Rows from block 2 of the decoder, named by matrix and row number. Each number is 50 + 15 x the weight over the matrix's rms, rounded and kept within 0 to 99. All counts start at 0.
# conv: 3x3 conv (decoder.decb.0.0.conv.weight, 128x128x3x3), inputs 72-83, a 3x3 kernel for each
conv.30:56 35 43 40 53 22 43 46 52 38 40 36 42 45 35 45 46 46 69 76 76 54 41 43 55 67 71 12 00 23 73 64 84 64 33 67 41 14 33 59 41 74 64 54 61 31 30 28 54 49 35 41 69 51 38 31 20 42 50 26 53 35 43 32 28 30 42 41 46 37 47 46 42 47 39 54 67 62 62 67 62 28 27 29 40 51 38 58 54 54 32 30 27 66 64 71 55 50 48 49 46 48 52 69 61 63 66 60
conv.31:44 30 25 45 06 46 30 32 51 64 59 55 60 81 59 56 50 56 45 55 46 63 68 37 56 56 76 28 68 51 33 88 57 53 52 62 52 30 75 46 53 45 71 55 61 56 53 63 60 30 28 55 69 49 56 45 38 57 40 31 68 65 44 59 47 47 46 51 55 57 98 88 54 60 70 37 49 42 55 55 55 38 45 35 47 42 46 48 55 48 43 42 60 48 32 53 35 49 38 44 41 53 36 60 45 32 52 49
conv.32:20 70 39 51 67 59 31 46 56 49 51 52 46 44 50 35 38 45 77 81 58 42 55 49 44 57 43 45 72 43 59 55 65 49 70 46 40 38 35 49 60 60 38 54 26 53 55 59 67 43 64 55 42 76 45 38 14 53 21 48 43 41 56 78 79 99 33 35 00 44 57 42 60 58 60 58 43 67 48 51 58 43 68 46 42 39 48 43 48 32 51 59 44 54 44 44 64 50 51 34 56 38 59 37 75 43 50 63
conv.33:53 96 58 81 99 67 45 68 44 39 56 36 48 56 43 48 60 55 54 57 56 38 31 35 50 51 61 56 41 43 36 23 48 52 60 20 28 20 10 32 75 38 37 55 36 31 40 59 47 59 25 37 55 65 30 25 34 52 64 41 50 16 54 66 73 65 59 33 11 54 49 62 51 55 60 58 67 68 50 45 44 54 51 58 42 53 59 52 53 60 44 64 65 53 30 37 46 51 48 47 53 38 54 64 45 36 59 41
conv.34:52 63 55 29 39 10 46 53 30 37 44 37 53 39 45 34 41 27 47 75 77 45 63 69 59 56 85 19 36 46 59 46 48 25 29 37 62 35 51 51 47 64 71 51 44 64 59 60 44 47 49 59 40 36 42 76 35 73 58 45 64 78 56 42 46 49 58 42 55 42 48 37 68 53 51 51 44 33 57 47 40 43 35 44 45 51 41 51 49 50 46 26 34 29 42 47 56 39 50 44 34 51 63 39 49 56 45 50
conv.35:40 16 50 66 76 73 28 38 18 49 46 51 38 40 46 50 50 46 39 68 50 38 34 38 55 61 65 40 54 50 22 44 28 26 62 54 50 44 53 09 00 17 29 34 37 64 50 57 27 45 46 54 60 52 41 56 41 38 76 32 58 39 26 28 35 57 48 64 86 53 22 48 29 43 24 38 49 46 48 59 52 64 65 54 53 58 70 61 72 45 68 63 38 61 66 55 56 62 42 39 37 46 41 63 44 46 44 30
conv.36:41 41 84 38 41 63 71 47 56 45 41 50 48 47 37 57 42 54 40 60 37 44 65 49 30 54 15 60 55 60 44 46 47 51 59 57 19 42 44 49 17 33 43 35 62 22 35 47 26 46 39 36 42 44 50 57 45 57 48 49 54 63 09 35 59 19 64 77 41 40 43 26 70 65 53 72 49 59 71 70 65 38 50 57 51 65 75 47 52 71 38 48 35 72 60 74 48 37 49 49 46 56 76 36 58 65 50 40
conv.37:48 58 69 59 72 68 65 34 49 58 44 56 66 68 67 59 51 57 63 68 77 41 77 78 48 20 64 53 39 60 67 71 99 46 85 75 01 06 00 40 09 24 11 37 19 36 41 46 50 51 43 59 66 75 65 51 34 85 82 49 62 55 32 72 79 63 72 73 77 62 60 56 46 38 23 56 52 55 39 43 29 49 31 28 12 15 09 36 26 34 33 56 37 35 49 51 46 48 57 33 06 11 45 26 42 59 47 52
conv.38:39 68 32 60 76 48 41 35 39 47 41 55 39 58 31 37 40 44 73 71 71 59 57 46 65 69 48 71 74 73 56 45 55 54 71 52 26 29 29 49 41 47 56 53 68 32 68 48 64 81 55 38 55 54 61 71 45 56 56 57 53 55 30 58 38 45 55 45 52 43 37 33 58 62 65 65 62 70 51 55 70 52 60 45 32 40 34 43 43 41 55 43 46 53 44 41 53 49 52 33 50 41 52 34 42 41 41 41
conv.39:99 76 46 84 36 57 99 69 75 41 50 45 32 53 51 39 45 51 44 46 47 38 58 60 46 48 48 64 54 62 30 67 77 47 42 60 46 49 35 10 00 23 28 16 41 45 55 44 75 41 57 61 47 48 66 28 50 60 51 46 04 76 46 78 63 46 28 65 58 46 43 57 54 54 53 50 48 51 63 51 64 75 67 52 99 97 52 73 69 58 64 65 51 76 54 49 67 47 48 45 49 54 73 67 39 72 66 56
conv.40:50 35 54 54 53 46 33 35 71 57 69 55 81 53 66 52 58 43 58 48 48 64 42 56 63 35 48 66 37 38 72 43 48 39 21 37 33 49 40 20 67 44 49 59 38 58 51 63 51 68 47 43 33 52 41 39 53 57 47 54 48 33 64 54 59 70 54 36 34 51 44 32 54 55 53 34 43 34 37 51 47 49 36 43 42 30 50 31 07 26 44 44 51 28 65 32 53 61 76 46 35 55 41 49 51 39 45 48
conv.41:71 69 50 46 55 57 95 73 73 48 58 59 40 58 54 50 34 48 43 49 39 44 65 24 53 48 61 60 57 64 42 02 66 37 26 35 34 53 27 61 25 46 48 59 27 26 21 28 33 21 48 34 27 61 51 47 38 50 46 35 34 38 32 48 38 77 54 41 61 37 14 70 36 35 44 36 25 44 49 54 47 53 20 54 47 27 52 60 53 56 52 38 40 52 28 52 64 38 35 33 59 53 41 43 66 48 53 67
conv.42:56 65 62 76 60 50 64 44 70 59 54 58 48 76 50 69 59 65 45 58 27 40 48 40 36 57 35 76 43 71 55 47 57 46 38 54 27 35 34 48 70 65 53 69 37 45 46 29 55 56 53 74 66 62 46 55 60 70 54 40 36 37 31 41 46 53 44 44 24 49 13 30 48 42 45 52 50 68 42 56 47 53 42 31 62 61 62 63 63 50 22 39 31 51 34 44 22 41 35 42 49 62 50 53 53 37 45 32
conv.43:54 96 55 49 70 64 33 84 55 51 53 56 57 42 63 41 46 53 26 10 60 69 34 84 36 32 72 25 26 11 54 51 35 27 25 42 32 30 68 34 52 72 27 18 63 59 90 66 41 44 46 30 66 50 41 50 50 41 25 51 38 53 45 73 21 50 53 45 70 43 31 68 61 53 61 57 44 42 57 51 46 54 40 44 69 46 53 26 30 32 34 46 59 54 22 66 56 46 63 50 33 54 37 33 56 48 45 60
conv.44:26 36 00 47 51 21 51 59 38 41 50 44 40 59 60 44 54 54 59 63 47 57 66 54 49 59 15 19 72 51 29 85 55 19 56 66 58 51 55 46 34 53 49 43 54 40 52 50 30 39 51 57 53 58 77 51 38 78 62 28 85 45 45 53 42 88 52 52 99 47 62 91 58 52 39 67 54 41 50 50 30 41 48 45 46 57 45 48 39 47 48 52 41 49 52 44 47 58 49 52 45 38 41 39 37 53 42 42
conv.45:33 40 75 41 36 59 14 29 90 49 40 70 52 51 68 47 59 62 54 56 70 48 60 57 83 82 92 57 49 63 62 39 68 40 40 55 54 73 64 43 61 38 60 60 59 51 26 59 60 41 56 60 42 39 55 72 59 45 54 61 30 56 28 71 97 57 74 75 27 32 82 58 58 58 50 60 64 52 41 37 33 47 19 22 47 25 23 51 31 36 70 70 99 68 80 72 63 64 70 46 53 60 50 67 76 48 66 60
conv.46:41 77 47 48 63 51 63 54 65 51 51 53 44 50 44 45 51 52 70 82 64 41 57 43 46 59 57 49 54 64 19 10 36 23 34 56 64 57 46 72 53 64 67 71 57 67 57 70 93 78 89 75 61 61 45 69 73 34 53 52 30 49 47 57 55 56 54 56 71 62 19 56 72 74 71 27 45 46 48 72 57 47 60 53 67 61 63 81 62 68 72 60 52 69 66 54 60 47 43 35 51 38 34 44 40 21 63 35
conv.47:53 60 50 45 57 79 57 69 48 39 66 55 61 40 74 42 57 65 42 66 58 37 57 40 45 36 58 71 80 57 59 40 78 67 78 46 60 63 67 46 62 55 59 70 76 36 35 42 58 51 42 47 33 60 44 34 59 46 46 51 40 27 55 45 57 32 56 45 31 38 53 29 51 37 57 51 42 55 44 31 59 46 46 53 61 54 56 50 53 46 48 50 56 53 35 33 38 43 54 37 52 65 51 42 65 30 39 68
conv.48:58 64 34 37 30 57 58 59 39 47 67 36 64 57 61 38 64 38 68 47 57 59 73 35 54 55 57 59 48 39 24 42 80 52 49 25 47 55 42 73 60 27 48 39 65 36 49 58 74 36 51 16 40 65 69 60 60 45 53 54 47 50 62 86 48 26 47 37 30 69 32 41 36 59 55 54 50 37 30 49 48 32 65 68 46 43 42 40 60 71 27 73 55 69 19 34 20 51 29 58 57 36 72 71 43 63 72 53
conv.49:45 42 45 20 38 15 69 66 45 58 59 47 55 66 55 45 58 49 63 34 52 64 51 56 72 42 65 28 44 35 76 64 74 42 62 34 50 80 46 53 52 34 20 60 08 58 57 47 53 50 69 41 29 45 56 45 66 63 55 68 72 38 31 51 54 28 67 49 24 37 25 30 51 51 56 20 32 43 51 49 49 41 41 33 40 72 61 42 45 35 43 34 46 69 72 79 74 52 49 47 67 53 59 71 50 55 39 47
conv.50:35 29 36 43 44 33 33 25 31 44 37 44 39 42 54 36 43 40 38 78 47 57 58 38 62 63 59 28 48 12 60 65 17 53 67 34 71 54 74 42 48 32 57 41 57 53 45 77 31 41 68 68 68 71 71 57 63 59 43 59 64 49 57 54 18 56 51 21 70 40 42 41 75 45 70 43 47 50 69 38 63 44 57 42 72 64 67 58 53 60 69 37 67 26 52 36 49 51 63 56 23 64 42 59 49 53 29 44
conv.51:39 60 35 36 11 43 69 17 50 46 49 54 51 53 41 55 44 48 82 46 59 87 79 64 84 61 64 64 66 58 56 08 92 63 81 35 53 78 38 75 49 14 61 85 27 35 17 57 30 01 47 26 11 41 66 60 50 87 18 66 69 19 85 38 41 33 76 35 73 58 58 40 53 60 50 64 52 53 47 64 52 20 37 49 29 67 48 48 34 48 29 48 53 66 54 49 57 50 48 44 55 37 73 32 65 69 61 73
conv.52:17 85 31 37 97 71 07 81 27 48 52 50 55 53 62 44 55 53 84 42 67 73 68 57 81 44 81 61 51 57 35 62 57 36 32 57 64 61 89 58 34 66 47 56 61 26 33 25 38 47 51 13 51 36 45 43 45 39 34 27 74 48 45 84 26 59 48 33 48 64 39 58 59 57 69 60 61 60 61 51 64 36 62 46 31 40 37 27 56 37 82 75 79 69 64 58 64 79 60 68 59 75 46 62 51 53 54 60
conv.53:61 69 83 65 59 99 75 74 60 42 61 59 46 45 48 44 45 52 28 28 63 40 42 22 48 44 35 29 39 57 49 45 50 54 59 70 48 72 68 28 48 54 34 48 60 35 40 24 50 56 67 40 51 53 38 21 58 67 31 67 60 43 35 49 39 79 87 95 78 60 35 64 43 39 48 52 44 45 61 49 51 73 66 55 66 36 42 55 58 70 29 43 14 55 49 32 55 52 24 41 47 48 42 32 48 64 52 33
conv.54:44 43 34 41 55 60 58 54 31 51 76 49 71 42 64 44 61 53 58 34 52 56 49 65 61 55 83 31 19 47 22 39 46 41 48 57 54 62 53 60 60 46 68 66 61 33 56 31 49 45 42 52 47 32 76 53 61 42 59 47 60 50 72 56 62 50 56 44 52 29 59 41 52 54 64 34 52 41 43 54 53 41 37 51 32 56 39 49 44 51 55 60 53 17 59 24 59 53 55 58 58 54 34 60 37 55 53 46
conv.55:49 29 67 83 35 60 16 24 39 53 48 45 51 34 51 49 39 41 56 44 38 54 32 40 46 66 47 42 42 56 51 79 46 42 47 53 45 45 63 11 62 48 50 48 52 48 60 33 59 59 72 75 71 69 41 25 36 42 35 35 48 37 31 24 54 61 31 40 53 18 28 73 60 39 46 54 44 58 69 38 48 46 33 54 57 45 65 76 53 57 53 48 51 53 42 64 53 45 51 39 38 41 45 46 42 63 29 43
conv.56:62 13 12 27 43 45 55 19 62 55 47 51 50 48 53 52 44 49 48 55 56 24 58 54 50 50 42 85 98 58 59 80 61 58 55 34 34 49 62 96 47 60 71 75 48 36 67 46 57 88 55 14 47 22 59 61 60 14 55 21 44 51 29 71 34 54 18 44 44 49 47 40 64 44 55 64 42 53 65 55 50 96 75 51 30 44 54 70 64 53 72 44 73 69 54 82 55 47 46 58 34 43 44 49 45 61 51 44
conv.57:78 80 42 76 75 39 43 46 33 39 58 52 49 47 47 42 52 48 42 46 75 47 30 29 40 24 64 24 36 54 47 22 33 71 86 57 33 33 31 20 51 61 25 50 34 42 63 52 40 54 38 49 42 46 68 77 52 92 82 61 76 70 48 24 27 42 81 45 76 30 39 47 62 49 58 40 48 44 59 50 71 50 46 50 52 75 51 45 50 50 50 42 55 69 70 55 48 48 57 61 59 58 59 51 41 57 49 56
conv.58:49 61 54 36 59 43 68 65 51 39 56 51 57 46 66 60 56 58 42 61 63 45 51 51 45 59 33 57 41 55 77 64 65 77 83 77 55 54 79 59 33 83 40 47 42 41 65 57 34 47 63 46 40 63 45 45 53 38 75 24 60 55 52 55 81 73 71 64 76 61 59 35 60 42 50 56 46 54 45 44 45 68 66 56 59 75 72 46 53 55 76 43 43 48 34 26 62 35 47 60 41 52 60 36 56 39 52 31
conv.59:69 40 59 50 57 36 88 61 59 44 53 45 43 48 50 54 45 55 61 82 39 45 26 46 17 27 17 13 34 65 17 30 55 03 13 34 34 35 55 53 58 27 46 61 47 27 32 50 33 34 49 38 23 64 52 33 10 69 51 51 75 47 53 75 43 29 75 22 65 83 42 31 73 63 58 54 55 52 42 49 41 37 47 51 30 43 46 41 38 44 68 50 58 50 48 62 55 62 49 39 22 25 61 54 41 49 51 45
conv.60:88 41 68 74 31 60 56 28 50 36 47 50 42 49 53 31 48 50 52 78 56 72 89 75 40 91 62 36 67 39 67 95 63 59 86 62 67 53 43 68 57 44 83 50 75 49 44 50 51 48 29 38 54 51 58 57 47 86 66 78 33 72 46 27 75 40 21 56 25 06 52 29 39 54 59 47 31 57 41 49 50 38 37 41 46 27 23 42 37 34 49 67 55 72 58 54 64 72 62 57 74 53 74 59 73 48 66 59